Rows from block 7 of the encoder, named by matrix and row number. Rows with one number belong to one channel. Each number is 128 + 24 x the weight over its row's rms, rounded and kept within 0 to 255. All counts start at 0. Numbers have three digits each. After the name is the row's rms in percent of the matrix's.
# convs0: first 3x3 conv (encoder.blocks.7.convs.0.weight, 320x320x3x3), inputs 297-307, a 3x3 kernel for each
# convs1: second 3x3 conv (encoder.blocks.7.convs.1.weight, 320x320x3x3, transposed), outputs 297-307, a 3x3 kernel for each
convs0.123 102:131142111131135151134107165130147148088147124167144161117135112139147126076148122100135114155138141158105131092128149152104108136131150192117155126111143140112135106167079088137124097091128164113126144146126125091162115140140079122115092087126126064146129097119147143158138144149108154167148170194
convs0.124 099:103123139119152139149083147082169123150187088116126176162154168114114107131107134100127089159143122109141129121128163135133122147123102108132126137137135126119100137151133132154155144127114132177140167100127117116111103116134101098123139120115140131108144135138101135113130143122171142147152120085
convs0.125 102:155105137132094166097166158155114156152111080145120108123169127144148137150133141145114158155135123123086132087127150143121119107140095104131131106129130133132089097120165136202186157122149121135110115134128130097099114085130129123113105130097128102128142135107103101117160144108170158094151163099
convs0.126 099:150145163147161101145133103124170154146119102158129170109148110137149128135115116109141147129118142121131100153146149124082131130159114120161125131142131158132132158137097096092127119107127148117086116113100110162149174135129128125135171140148120159121126095138122107076157136138109134140132072134
convs0.127 098:132122153143148163121137169145144114110102128143123095128152141158091147148083091103141141060131116058138128126135102107138130160136136127078122095126127113158138167111110131130105159133107098092105112110092166148118074145149121143150114132105104183118078166114150141124147124128109151111130123150
convs0.128 100:132108123103147084135168145171149128141099122156104180117138127107127145153107132168142123158158113121138150119152113111162113109146115151149131100100096135112150087147141141121151146130115139128170081122135144122119136145100147122135126151127142148130133136151131132080140149140135123140144091136
convs0.129 102:103143158184117114130149121131145099133159174126148140143118139062087152141139104119118129110113108129125129122136141110166106130124113085138130096143170129067133096147162188128162136155105073138146160141149116134167122120107114115151116132115161140172091149144124160118145118180129138105114125150
convs0.130 101:129098127130153149149150145128130143114116128137160157078104148119135145135103148178162121164140123165150124087141114095113105088087142097098123105119120118084114156146134151135103141138117126123146101123133140174153096112087099110106120125103160110103113128160113119102177137121122133149134081144
convs0.131 099:144089123083117104103133131161121130143135097210089181133131196139122131171116125088149160124094098139099124134139109085113141107136115087114118118072132130125150119147118145121153156091116129128104157120135128171107162119118123130129111173155158126157149109155114107090131126107124175123157123169
convs0.132 099:064120113109110116124093145170169115111134114134152096157142102124122120148104136082127105154119091083122148140121134140113137131104073153134101116138128166126123139115147126122130163154143131094085096121097101123126089075132126092144131160149112107123117115122181138136138145143163097158106114164
convs0.133 100:152137117157149116125123155119109113125094130102125130169132163113106152109144096127118115130128088126130163123090156088157168114142117075131085141106104161131135107143147143136111115144126162121116065117095101113165148131121111101133110120102128157124156112134142091090123188121154134128105157148
convs0.134 101:086100146152115084098144117155151169123157167122121123122103165145142085101119121138081116130159130108129171080140164152134086113137081139128142125122131159144169079136107124114162163143131142100122134133124122119200192112118075154147150113109104122152146124151148136134135116142094161146129142134
convs0.135 100:103113095095085125097179159138145156128163090095126142174140154104122141130163145142091119167160066102178101098119106150134152174127129124118130129103110164114131140146117141124163137103148136154120149108135142137100187111142156130137128102095111138066113128116166111180141119153141128135116130109
convs0.136 100:142106107154141139146100123140139167133170094166094149119132174172115082156124125095122090140159159129172147146125135130145124164124118142140141136164122161155139131133135117145127161133077125163125108101146131151130155128109141141176149150151117107160131113116174175099103153160139120137153107144
convs0.137 101:158183130075132145121136160155151093154119147134149110128113135122143145148123121143110110150104127144152110157124122127144153118149111116117157131115131153168110124136106184107140112102115120174102148087077162151141109143177107178121140117145142157159145110148141151125134084153108122152111111105
convs0.138 101:150090141136094135121100121139090109148117142134097129128140151080089098135157125089188113109122110132104123067156151142139136121139143132061129147123136147085082088130104136137137145141131165138097111126114161120153113118110121158161145105108094061175102138100141115119127119100120139145101107128
convs0.139 099:114185151106132121155130140109124161169134136149129133142156100114140145080091145102111111130128073118134133133133145141108135159143101109146165130108146076164108131136124119102131138124143166101108143150150137163142178137125144124131134107158160122127127114133134103115143140135150152110136104123
convs0.140 100:119100130126128106148124124151123154126120115165169174126104140114093160142095104136122141088094160123073128107085158152116126100122099146167098087169110205100136145133089128117151115134121101136151169145063087102168116089115105137135099162117080093122130078155191136137120077158121119167115145148
convs0.141 099:083117120135130159124144138072118161107066145125112096138113152149137070109117132128153116117098189140124123074113123167079110106120151122171151129084103138134106156159084112151125102140130120155129122151097073107186155127111102101114086080157177142118143152147142148097106120128103098061145117096
convs0.142 101:133154143191182112139158133086165122107162136149165132154118118116101123130159151128125102143124142158139133150142106155132136115124084158131132129139097144132121177092123165138139172114106152123115102120117163148141078123151094166169143158132167146121096136139126111107126108127166161155111112127
convs0.143 100:142156159121112157152146112138158103147125119146131161117113141193104151143158123117109092165107117114106131121139150100128145077097117168162160118113139132130100165156130130090130150098126132107137143128124129193128089113128165169165106118121124101122145109139146143131135175131139124097146108086
convs0.144 100:115138153105120137152131119063116135118117163111162154114083167085111129145140102104133136154142152099124120142106130124130130157115111160156135118147105104155140144145124111120108096109100160114142138104138125084156120113174123136145119159137137112163099147163122114099111136135104166211129115119
convs0.145 100:131119120112123126138113137121143114129157133144104139156127127131115111098114079114098124091142127169150131122127125084110136130105157136111101103135128126137122115147125178136123144145153121178135140157122146153152157133148128162095137155184096101080114161068159142140163127160095131135115147134
convs0.146 099:138114123165170100151146135135143122135103107132138081133125131144158156132098140135130140135119131124113159119114132116112111091150098128119122107158121055115120157176140129087152124117131102090134123146099102149133101108094146161160128189143148178155076142099149147105126137187141136133102113121
convs0.147 100:106131125097099151105104120165140134107143100116125156092088122103180148092132143147106139099137114146133106132143120144131141127137125114090097132125184112130104093187102115149079165089149141125162128143131128079170143100172123097127120166097113127147142146148131126155127153147128116172106145170
convs0.148 101:092144100142140087140138136099150164123169124141091125126162095132131133132097085120161132130149095148155097102095171149125121139187145137129129137107118105137126088129105152114124131117138135123070109167127103099124155100142162137108085160141144113149133143102134100106146106093130160152128106113
convs0.149 101:141111147101165125083129147116119143136114126118123113096100140135124132094106134067153124117074144123121122069052122121101091133102115111114138099126084122100136121081152113101108073110138132130099159117119121143135124137121111089099073174129084132127174134089140157094137126133138146142133128115
convs0.150 098:165142111122149128144160146103116113152146115112134158129099154087146141138088111128151108154128106117108132140121144102086109107146147096136147124121152144113182145109105153120163095175134107127097124128119108105182106139144126182133121144116066151140157095134142123151120136125134171132110118122
convs0.151 100:137131122116131154112156128127153121159144197066145124097144115096155116107139126160158138128176128103139169100121124114143145104124138106145126116143122105149086121113152074126163148110115141141144155118118111161101142135106114143090159157117158130094131138105133144077147117106085094145121110142
convs0.152 099:155140163114134088124110126143159145120137176122106133166123110071125096113099158086081100106118148165117105112123140132111106128111097134143140112117124129119125152102128154123093137120152087155161113131153164101137178160113171125155142086101127145092129151133125107128123164131116120185099084146
convs0.153 099:141145126082093152147122151127133096109144151122109166143151167164175080111128115117123169093083123173156149111108101123139089117117095134093122121102133135106160155156112074115085133118157165099107116098134154100144136152142149096114098143156156139130119154137189102138133146141109094102116096155
convs0.154 098:126138130094132080141174102130096148121149135112148087148146125137102104092110101192141140116150098150143110141162148095120093114166108135130120102103160160164104124126148133159136161133148096129114169166108111111177170118114170153120092134117105135131137114119110126093140069146148134115161101076
convs0.155 100:111121135147116129096103098144102138171153168125131134128104126158113146130145159130140130153138148127122151143092133101149134150112158097137160093080129148142105136160110150098200125123096150169119089166120129145123111127080117116125123113134124114143130104160130165145142146179137161103154146116
convs0.156 101:133139145105111132136116130136121180136150156132138132094120122081119149130137124122126106144115119138112119134154122183163151126168133167120122119154064117131142094141135122079083156116110128130100151111048100146085127123127131125156141156117156140152098088096155116144120137139128146137129122114
convs0.157 101:110108126138111132127118144110105100158149073107140112116153128120184109127148149120099113125127094106121109067121128094142115115108074124132100136123127101071138098123121114087127112176140118109141137098164127126120142142092122120119135101136165149114144125115126107084127085159096112231108135150
convs0.158 099:158131126126126125125102101118165123135148099146142103159148135146111120089093134160113158150151101140125142151171118117126128142137114149096104093122153106136121128096113112074116103126126105126124115132106115107150128086112093102159142119131173093110119135145122154137138128122163085097115122103
convs0.159 100:138160127120122156139161095140093169086119127135144071131153119127103148125139139094194111117115145102118107152122145106131128095108114169123135098152114169132114150116129114103137141091126137129083099092121094132154119103115123168163136104140167127148083168065103135142104108175086122110122128136
convs0.160 099:156167109165162146117127132109110120103157118143135132102178068105123158154122163114187124105122127116126132128109125148159128092102141115118129118163121123073105100085097125135091162113155070151165092128109103102126084136192124094107143095108093125128131144100131128130146159178079149118118146185
convs0.161 101:136154154132117121094148150091130157122145114133117149111125114123093153093126093146161138130155112127121146152124142145143110148115159111103137102115119151143141141166173099092114127119127172121109125140117125124139129160125118125143109132151130165137151155091201158127103121114124105065126148139
convs0.162 100:126116162104129111167113127130115100164115142085113133102127129119140146068151113091142104106133148117146152123149097087143141059114077107152113145095099166119113111160174144122146088130156141142119097135117117118142128115130136130113122167114154125124114136167125120135182138108146117112134170137
convs0.163 099:110149101101112117123162132096131089118131118094121190109083178105098083154123120165113165121134102151147133106145129114128119117150132141073110151124147124122152102119129151164142214066047120142120117116121097146094108117127090111115091110136090110126169140114132144133127100134072130146137086121
convs0.164 099:118135109110126147078142115111127131124129100128147149113137141138116099115126112113134107149145144118154087119135150173141109111092132121171121151102122144148111185146116119089124135137104149123141115141112108134115122124137150160142196103122153099104137174066108098115122142108122151113091122185
convs0.165 100:152140139138134101133158118086162130130131148142122131143169137097177143140121138099136125133117090092119186113152156146095095121184142125147111116154135135125105140143147156157136149109151110142114092125111125103117086162105146162117111164094103142135140084100113105131171124107105143134157120080
convs0.166 100:120095144111141113120130126166129118135120129103128101128159143112122119118172122102137124082146135116124158154159135132141160112152136105101113173134098112119162125146151130139124119129136110115164148126122131088189129144143152117122090125122121150152157099086128173117140117114123118130149162107
convs0.167 099:099115132123171105072122116117142124104156145174067111108172139162160105078136126144102172157143140128165096123134118102118108146131167153130199088109134145127131104141122132207142112125159121115128109094114127066177082103111200110120150098132156111110134162122130124127125102177118118152123141145
convs0.168 100:125105097122081127155113132150129127107117110127117128124101101086096140155084123160107144113118079148103127129124091128129140093102085158104093096157138099140130125141115150134110128154133134112139138124124110153129140111090118125141153133133132143152116142110088163135107103123140147124116137139
convs0.169 099:119113085146175111148120145120174091095112115142132125082125132116142118124088136143120127123107140066151109091150121113147103119135132124131132153114136090109149127125132178114132137143143122134130181110110152143117126151104149134158165125125163157131137099148167130085161143145124153152123122130
convs0.170 099:100180112180124147145164139120135107174144116148100128125157088087087125133133126122143145111086130063147110109095132139140152099174139121110180138125119114101146086102153134122164101119159145156139093113131122167149154095127131125120145145142175121167156128140120091086113129118131131117097185156
convs0.171 099:122144114141118144105099102132105162124144110151099135143087118100144144161115103162119112095123117143168140111119090087124085115141139051135109134140118096094176127121110147134127139117108117104141116150158119133134149143124103111115114143089144131179126136136145124135101118126135112127143078134
convs0.172 099:088128120123082135128096126124146120188085108107120128065164155139134133148107107130135125142136089107153121097060103130106109136116099143133179154133099104122094153146106092142106158156174128123142146125143118167138155129140149107101139153152137099100137147125160176141121146133126150095133113148
convs0.173 102:139167172132100125173106097159124116124183141151084146114146126136123115125124082139086141122187155147132169116126123065131114148076117063119182153145094151113119140149156120091072099129130167149081139097124135094133147157132120158147097125096146159086182143133105148117103145132122158143150117105
convs0.174 100:113067108108132146161127077160094121118154096149151110197089115092112118097140114145130123134122077150131119082167137150128111151191151132112137125097072117107116116119160093176121168135142131149102104142147161077113132164134135122130090149113093137097112121133145146113135129117174145087106186148
convs0.175 102:126137143162077134108129131114150181116153126143121162114131123137117120094156121127111104116096180116120103101092158135106135160160179130185113147077119126074159102083141103124124106164155161101138127114103145110164123107146115138120131098103141140167097152095090126186104171119131118113130073158
convs0.176 099:113156141113143090089107116130095121109124127114147140130148172133096088092117093122152111111136195120158132132138114132128122107123151120106128109095111094125127108137140142131178126131166119119140167134133143142102151119135152123150110167166103174144142137195173109132139142139157089122153130126
convs0.177 099:129143122110143136145113165127143119125185105120161143068111150128102090105151115163146123144109111115121128146124110128144114140080162106129121136111106129173145116103146139132050115156094100136134139151106174088140125130123101110128121133152176098114144125108114117147127161166097153097126197124
convs0.178 099:146121118148091143147124142128123108125110101087129146126108140148142137141134071121096124125142119120131160139174161149087133100154141164128124111119103154158108141114112160109121131110110117152160134124178136150122145083171161081133145140117128139122144104134102111143122138109109183071106146120
convs0.179 101:164140120118152112159162149107061108143091115136101136122125125094139098088083175114104115183100169142114139150112102103105131136176111126101110155070136143125119143137161157110098122156128129159140158129146118157156118088148108113175124148095130123152106117156130132075117136131173082100102132137
convs0.180 099:112149157069119157177097090104108141119099089180108112136122107126141123122139132152172158138101092127162088115160109106152148116132114135150132121123106067160122129117142165124140109109083107120133126122155130102118153138088098152100132134144118145118101156110101141098121200114152137152130076128
convs0.181 100:150163123080134114130130091112144128126164104133147125062141154133095113166129130129152143105142131136158138153093084116116093132118121168118171108114136144207127127101142132124137144095143139116137138118110134143136146129125146160130139128106146070127098135108130140122157118161127161134142112059
convs0.182 099:101144152154146134156130168156132116097105130122097106123122131173143120112148129153108169158113134139132138141104100079154113131113168131115132131140139138126087179119106169131139173142116104155092130100088116089059102155114109127075184123100176127098162136130119169155119127145091126103114151107
convs0.183 100:139116127108166106112140121119142128139114131115142159103133155138132101121169148112122096125128158133104131130140138138123129169094147136116137121149050145129163133111183139130145127156079141139100119128121132114097113123147194103189100143125094111112137160152174163144152112149110119165129094141
convs0.184 099:125130136114176122150107140129112147153144172142107147100124125115095113153132120138156139112135146124148106115134123135126160154162124147120113137129123146124160114119116132145158104130184119134147107071168116125166114148140113108109159153161100137155086146171123124119108140123174107145145081144
convs0.185 098:139100151157074121094169139130092139107151126151107125129100145092126110175108136133140127141109140108122187078110102121117126093134122144143103109129165133088120107098117104093136126126136158138113118101085159179124106103098152143170152087154140099125098156153130156099081108064132138125092125123
convs0.186 101:133089152109181094114138166127130155161122145139111085135137134158104132142090094094086143119142143141130097096126149117162127150099119148105144110124167126086107173134132152069105115130110107148152094166108155159154116127129130145120115126108103100066141148084092097163124147149163133159105123126
convs0.187 100:100132156103171105146107184130090100153175129168133110129158171138103121146135113140123124135141114145128106160118139138075091173067137137104133132144128087094145130130105121104113106138150136135075123134102137098097124134159120129120140139071093130112135159083165120130170104109122141134115137150
convs0.188 102:118150108100137127092093098108118150128113098159129174152149134140139130151174123120142098123120150144095119085120154126159141138171092101145164147140171118120125132142080084113150149120158139128110099169119098156105133132136089136159200131150107125120135118103104189172117142142126135105139154100
convs0.189 100:127086137142150126142093115071149147138169132116128139138117183100119124116124125096104108141076159131091105128097172144089122139135144138071090154151126100105108084128120106110133081136133164114125096142147154140130127178132138131141136133144132165146120120138149099123142127085105157060129126155
convs1.123 100:119138111119119164141099129148107120169141128119089131135152088088124113140132134173125104120117113143107112156102117094106107145099095140141145115123129164150144100135093154162079114094140141115089141107136142111114125128126155178130107139121112153158131125153143112137113103122117122080145127132
convs1.124 101:117121120165113132114134142113112127120108149126111113126129128117115139137119135104128156155162075136127113104146112078134132131151123126085139128122149158103138161117185164101145187136129114078166118130141121125115124099144150131111096122094083131126123126088120105110105122153135110113111138109
convs1.125 097:114156149129107104094138116121129124100132124121158135105073110102170182144167107131121109177079135133149102161125098063117117155114133093120136100143133159112117138139131126106114092130110110158146138120148144105073138121067110168166167108147134124169195116117153140133108097127105145129093112127
convs1.126 097:087081105143104115072106091167100162182108156097175141109113162135137161137155133093123137102115148162150118143156160131120093146117113117135144130133152153082108162087176088126126137117093113122169127117132144127082140152120102098159123153111149141136154174128111168167134174098143162103099132137
convs1.127 099:156139138103112116102120093072159132172140120144124151130123154117137083157118132087094101144115129166133113118145124137120139092068126123135101146164100129158132083140090149068139142139115125105103154176134132126143116137156147119105124109108126118149115119133121114173152113107096121141143120179
convs1.128 100:121160133099119131120110134094133055086128128096071158150092144116135127115139097109098117125120132134135126135107133121113104103168109146126115126114158162143104200122087132115108126120128121111151128150079113127120112148134121141124133119147091085168140129138133126154105178135129074110128168121
convs1.129 101:144132160129137098124103136134109136111108112168169151143113116140139134142179133156080075105119133147074104144074065132149181132182089126108162132151160131103116101153106126127088165169181156170121104085188120156121117153135160141151163161123142126156159125111103171131084166168145170107127124138
convs1.130 100:140147124137138154117125155168144139134175114136107121121097137095188131161132164180134127089122103157154133120124142164113159067141174116123121108148127116123038159126137137091106131131154115135100140124114121127086077103122107126123125118088128117125130123122135114130113130137146140107158132213
convs1.131 099:111108163128103136141129117113152166082145153149155125129092132148130099112132142106130183101127113162127124135128121097113126136136104106148087105096129121151131104107139107132118142111122123142116128106115136100120099148123169088102167144121161142120127109076129154147102127150122150167128149151
convs1.132 098:107132139129151128132100143136138126102117147135127115128132099087187153102159109109064118120131151123123115144164128110122121095113134098156160105116149132128138117136147174128127106133163140172146148113133112162104082099108157125135113121142131180089186157113154142135127116138149150134112137153
convs1.133 100:130141164113107175125119151124123128150158113129124151100110147143132140108150141163124107112119160150118097096125163131085126124138167095152126141168141129152126131107166143157099130130137118159123158142139117163134128127117133117147182150129175141104122128127125162167127132133165123133136131129
convs1.134 102:156115135157135109082116135119146155155140121129094081126154122112075089135120105122126117131103158122167146102135120111159142157154107120115099133101124167143126119104162140125119111121096119124132115136156153097139141154125128108146193115121150138126138100105124117128146158129152131111144151147
convs1.135 099:133138132146137135101114122148127111126146117175134108142140133102112145126130173086139123128085150160099100115156170126109153143151096140172112117124161128095116127152144128156116159163146176149143114171142084132155088185118150176139110137133083130144152142149103097132150146134107113151112129139
convs1.136 097:123115121117113124081087128125134153115161127145123141130122113165108105141114142116117165105124161126106136165104146104092140135109143112108159103131119092133117181114102124086097122111107139144140096126117172127110141141149187178104102075119095111155145162115132150167160114127112167171130182153
convs1.137 102:114141131156197113096103162149144105103082119108116173093158121140138103103132136113126136116134128169137125118147082131152136142134124132108122154126108136112132169121139146093098113124106102114157098113150167104110111133136115149136081133095124104138124146106130170129120150176111112140158111127
convs1.138 097:153135104113139174121124164120134146093147116166148126175127092115162124124134111172133109143118107165114141120153138099138145107170106146115114134147121100134166126129126142130116148112113093128098112157145137136116131157128122126158097106136105107151107127122161117096142095100118108142148135148
convs1.139 101:107110131129088108121114141134118121106067118124129111181122134094108112139106111120112131133155125107137108143114109121113164106101092108065105155123134117168143134138107171121085128111167140108123114129165098138123126107134114156102140124122135132137107101100126087146127128108085111125116139105
convs1.140 102:122145149135139107071114163081154099132134099126161148136131110114088165157113120165135106142146147113103166122132168109131120138137123156086140144139099162131143140099164123114107094152108106119141120129117136157133108101156176119099123125139170114112125137171114112111131092133131113133139148163
convs1.141 102:153124126124140128138114134106141091108113115123146116082134109098156106131100095111114127144148172133153132104142179138130144140103145086146109170146125103126102082095123139109126068069129107129125121165150154140110114160157132159174101134119139138105138071105106105100161073146116103129150190110
convs1.142 100:163157111101083171128120163115105114117130154093066100118111083146143107146067084127134146105113116175143131149110156160104083123090114124107100064116140142099107123155162155097161124139126153128142157111123095139148067085125108127128094129087134128156095115101139123093092120162171181118144132132
convs1.143 103:110110113163168126144137119139129109087145126156145142113128107133074104094150109156093125159111140164197146180099091149146107137124094180139117140126148118171156148094147172151163131138140153116117146150162105161119147117124107129135107100116148108136078108142119128110083070069096121131135134168
convs1.144 098:137088193119154178111122131095171102199113158138158133116120087143110104136095130126090188150096091117087147128117118129116152133180130087110122138174135136156112139132137137168115117128100134169142130133133112175130128147137121144180165119133092132114147108123147162134092085077112161128141139139
convs1.145 100:144152106157126168133133135126119180105124122153108094142115153143124142140171176126132117111146119126150129159132117100155130094105118152125131125133118147136120098100154145146131176118159159104140124128118131142151128161136124094203128112151094131112117058177120150131144099123114095133123083102
convs1.146 100:169105164167097122126176107113085091128084164122149128112131095146155076171160102140127108149166145096061120134103079135105072123142130118122154159161148118141105116112118122148106129129136145122134123122112141103106112189124183168121120138130107126139120173124165107163125127131123122150140114180
convs1.147 098:074152143103109119118128121148164136143118089166059096147120140128165089128146100128133150130142140110167159056150129160150115148074138095140147146164186177137128123092083100124109132094139160118168111116106107095110150140133138134161154164129183098144159126086090141103141123165109129084158126101
convs1.148 100:095144128134140127149119122127160098105130089153113129179114115146114148117150136123121158118127126145170155106122179132142132111126067108129119122125150099107128078115113151128109157123120117129131129143129153110103105127068106135167127122111112156093064165166089157146104160136138132102130133150
convs1.149 099:172126113107123097149127141108136126122115168123106152179135099145132137142094125118104091130155144111090146102136115144099158149107113117144119150120131101121096152127115134102142121152162123141142130131154145176130100120138170138159155149118133112118160116121163142147079117098109107099136160172
convs1.150 099:105173119093138122187136155095098108125130115110114090123130105101101137133123093089094117126133143123135143143084140100150126131170134129110127119126119125181112149127158134092139136163109105104100155108128095099127137143090094132134121166125131140143109127106116140110117150120133106196146120102
convs1.151 100:100187096121148101123119078127104139104163110177133121120119129149088139170127087145159148146115181126089110158131108118108136164116123079160139138169156107125113115170114170122165139110191101155118174131152102164127136144171094136155162147145115128147104131156100128149100113100052082117120161102
convs1.152 100:111139177112188112115116096103135088156147118119078116109116123070113121093163114131114112141169137169148139092108147144064115127160125133108160098109101157128128114085087139102123123140101135134129150142134153113146149165137146166116156158089139134143144124102141181127089079134110201144142131117
convs1.153 099:149105114116127169099125124107130157131150102130128111119115156093064117134155131139122129130096126121087109115121136138136112113142136134153178154135160121170159128117119139128115183114115134120119126164167100161136149106087159131152117122140076089128108070077118135163145123129142116109137121096
convs1.154 101:163150052156107142130160131114112160089170124083108135114099152128093133102142133107127126140086122140159112172155130142161122140121139146119100131130170127122115096154113144130092089126128137115134146139132102145122134132105115155106141133104117122118129161116149150147156148137129110146133175142
convs1.155 101:129099132132127125151134144144122123170150161134098163116095112196158148145146089127137095127113151121144110080094111140097133150133132085110139117134111107095137132117130143135141125133128100124122128141144116131098078100098125110118130119133186117126086152084145146100139126146121103147134163127
convs1.156 101:162151153085073108150134135145154124129076165128129125133140100114131129157113129125126122137136122150111114110124170135120074095125117103117124125148175149145113123082149162118115141101135140129139135123169133135121133138068127127154174116129110170120094070126104126135133121133147145088107133096
convs1.157 100:108103183164123139153128106133120107125116069141124127169104091171106059117160186036114122116106126103115162158129187133135152101138099135160079125166123088088128127104128123098113149143152132117159095113125119092131142099140148119121162154128136128111134108152122134128099112138130144154126114119
convs1.158 102:116151147131128123132148149146150135166108119129108123174072115142140183123112107125138130121125138148143151110143137165140120121123129132150132162148113118156119131109159108148140146139158099126110104158140123134142149137102132156143140116114160147131097114134124079090119114126100145131144118143
convs1.159 099:177129091132186110102151120139125122119172117143093139144112156116144152137103119144111083160110144095134142164108119140133111133115127143146143099128158159119135081125144111142140154109137099137135149144153121148146162140131147098131146112131152121117098171187141128158121140078110087128135132097
convs1.160 100:103145111159114131113131145119081114098140129108076130115160123092188110125145129150145162132139072110170120167101109145115140141152156148102151127139121139115101119161098126117131088137141170155154141161132111128124122109105105101180177167102134147146093136098104149120104173118119105123165097147
convs1.161 102:122121126131109133157158104100134096100137140152110099154138073147155110130160091093178144139103153137065149088154119112120144155157170107106123140136130133128173107133141123132162136106137105106166111140154131132141145117171133178163121100154102127097127146137130149120122106202157117130124146167
convs1.162 101:155178112144118131126145143106110124142145167129109107112144104154148160105110132132156122147145137117139142091117123105081096183166098137130133137111113168157151084141134101101133127099108071094126122138120106083095162135132139177143143143137154147109132114151120123184138074163119122109123140133
convs1.163 102:170114138150088160112074120140149080165126117072159097110121133147115187118141175141116130150112132061137140163174118119104126121094131110131160148139115130090142161144106118115116137117169135130126141134149100127137131132145154146119132129104094106151131112170138127117173147152167132126154080118
convs1.164 100:140159129098156178152115097139095114135123101100109099132080142139119072167077100069166160160121129129126093156086117107120139158149093138115119126117152160137090148082143127131145122165147082147078139111154137091141131116111138200139100114130136166147091079172093127179119151064133127177098119157
convs1.165 099:105105082150111116165113158123126168147111090110145156155117119177133143155169171155094145167139111129181088141097130118159108176129131121119169127148135115124119143110125086169134118079152117145116130152169140117142098135154151116156137124117143116100071132111108135139138121149129124122131120102
convs1.166 099:164177055169111125143137133137158163145098139094062143143154099130156148097119100116131143116111139106197140091145170116122124118107139151117157130144124092129137131147132116146157110151109128067121109130097132137139131170100126147093151092116107117144120072109154145175160154121118163114177120144
convs1.167 103:116136145153148087162121121114130082133102167116131087098132118215107179122163125104089113155080158187163102150114145146162100116171120143120076109125151108144122098118124114152128118120101112109158159084177105143159122124107103103103099128160121111149145122123123109127123121093146165126121124117
convs1.168 101:118157125138106158110123119115115114162122142177140107128155128114135140131096140181095146132104162122165144112137152112129123123123128146148151148153134154130104073122100132145112117098107129137148143104141107119135131127119152116116144092131104124150117145128113091166124113133106128062140125112
convs1.169 101:140165080107129122149163133144088115121102131130172156175101140155167153130109118113102145113166119081120123154104131090083126170176102139149085104125140127089154162136127141155170128145122169109119144117109119061105173185152103110149098122111137161126140142112134144152104096100152133125099152126
convs1.170 100:163112111090135082105129114124136087132121127094114113104109132172118152131143076124147127137141125128123129103097115106119116159097122146122116155156132113124151173119147107138117116094137104114165147093122152091109072124139087115169118142122073112130130096154191103164122143107113128164098167096
convs1.171 099:136140107168164138149131114141137135118129154120171108086107145096150154109154118200122118069185105113125116136180109134133148132171155115066107072124121155129139129091142137114130074167097122133149141131134157121150107168121103088129083142110153145146086098127129159127119100125140133177105132114
convs1.172 103:107111172120155135138120138149114124122107165122150081105152144131093111108150132128125158180123100138136125114125141106152111084125121120136123102127129136096145139096164154105146109155111159125117151134122130137061108101137168160117147123112170120124122143145117132107146093172122119135132104137
convs1.173 101:154084128135113157131089212185114114114142080108125154125154126133126139084110115147075079155154164119144148119148126169132160126146126117126122106113070135188102115112115137138112122118130089164106169136116109112189114125113139122105150157117116131149140083120159102115126120145133087138121090129
convs1.174 101:148138129136131117151154111140056167139150122148148132135137123106106115156173150122109118106158131160149098172101133137125112116134133156146188196127138115175149085127144148113096155130152130115114090144106107124182128113151113138095207146167163125119135122163125120136123145129140153133129137142
convs1.175 098:117170134185136167124141112113142139155120120091128120117086134120175095132138111115136158142151122139108132131085159118114142115138153171111124149082138118124108154129123138074160138142141095158131134122112193114140106138098123116140098152129126081160096159131140131165148161156147147165140107137
convs1.176 097:096089148108112125171097127132094120147154117146157116115150162162164125102136138112123168096118095139138092120100124176116107132098144104166107124115116155110137121132118153113163137140133133135149067137115117113128127105164141111119147127127128156132136115139112118104085108159124121129106087127
convs1.177 100:117139139119105123116170098112124131152157115125137138152115156135117105113107115116128135112148129118103137142136139131159122179114142108108149121114148153139159134120119128140184132091129136155155112152121150164128177182135120151142116093137092092169138127127103134099133117102116122136126139125
convs1.178 101:170130103146108086129144148099148123111131145195147172101088146124116117127122174134106155097173128175092095087141143149086167123121117113132172142092141110130106085126106132107139125148115096121130149124144130149119094125131131130122161159176154159138148134120155118107114184129150159133157124112
convs1.179 101:124110163146120101131144095136090160155107141067138142148118084112099151108155116085126135154129174135080093129096105088111112113113151145124111112120126120145119069117131106131155132099110083108178166147172113113107132140090122167155134138135125131144135107147114134108114113127147146072113167103
convs1.180 099:138113116099158147093121146139160083116089121118100133154124111145119098116150102116141136142147091120102105136102159155119069115109109097138141137113071112132096127131145092144081170107122143127106144135140105146115110143131154122055113152122139104090133117151168156140112117133141105134097137122
convs1.181 099:120109132158125131113103092110137143138182115149134152121156152123097125156108153155087116133106106093112129130117099127128180149104149109155175120169097097101058172124119125109132113140156138153157161141129154151114138119117096110135130138163150120114130132139127139132132126148105079161126118129
convs1.182 100:122108135151105117123115115170130127143162109167112134153115142113103139130135084089130084180151132101080141139106131165104143119104149141125119135150135132163145109134112123145121121136114109153153097115146109078100115095145163109106135118128129145088103127136161139095155132120097135126152111127
convs1.183 099:133117145153118176086127138147126114146159141142143112153089142094157123134123138129090109121104136143143136106103148132124134135174100133134134121127112134116160151120107100186115139126133166151118116151162144086071107133098110081076171099116140147100121113147132131141174179110099143138136131123
convs1.184 102:090147151124133078129146093130136140122108116102138100078106132143125089153082073112071119147103083171139140140133129140154140094157150120193147149115119134155122111109154126111168149151130161078137118113077120123148133161102110121155137100140127121140139094132146172169138152139105113177118101129
convs1.185 099:128102157144127141111103142130125134150095145109131109119134148134155145113143137117096139123147158095137119141135136106105159107102146176108157093114120154111135171065127137171119106117123109083082154090166109119128162128124103169099149114114113157164113117115105137079187104140106102099102114088
convs1.186 101:130111119111129090120169154158112134111101168140112115153143158142118164152135079104154133102161139143118098090139138119140105108096144179127140138137148124132133158095122133120128122174125123121085113096092099111110099103068124106102124070128111106135136161071117148141140124167130145155133085179
convs1.187 098:126083137140148143163100150129142132100143107180124154133139124108091195130078092160149160092101124063144157155150153138101108132155153150138083103138139123149094107120153126134120098129126118104086105073112145095141120148131144103071122143137120129071143138136102152118115147071146096145094136129
convs1.188 100:161154084144153122165128133106111154128142148121190169101089129146100158133127133143149120150098143132107134135134135129149138111167139124152134159123137099116137079122171141141125124097128146099154162127106120091109123145089157136096124161108103109160142109129134170112116141112167088120172147125
convs1.189 100:144164114084120106125156154108153162148127099116082118115165139110119099102053122125128122155111157147126133115138109101126146131144123141147103164141107128115122108130153117131110133134143141127086091121145090096116134124152143114122117099127099136102109152090112117129126129134086140100078096142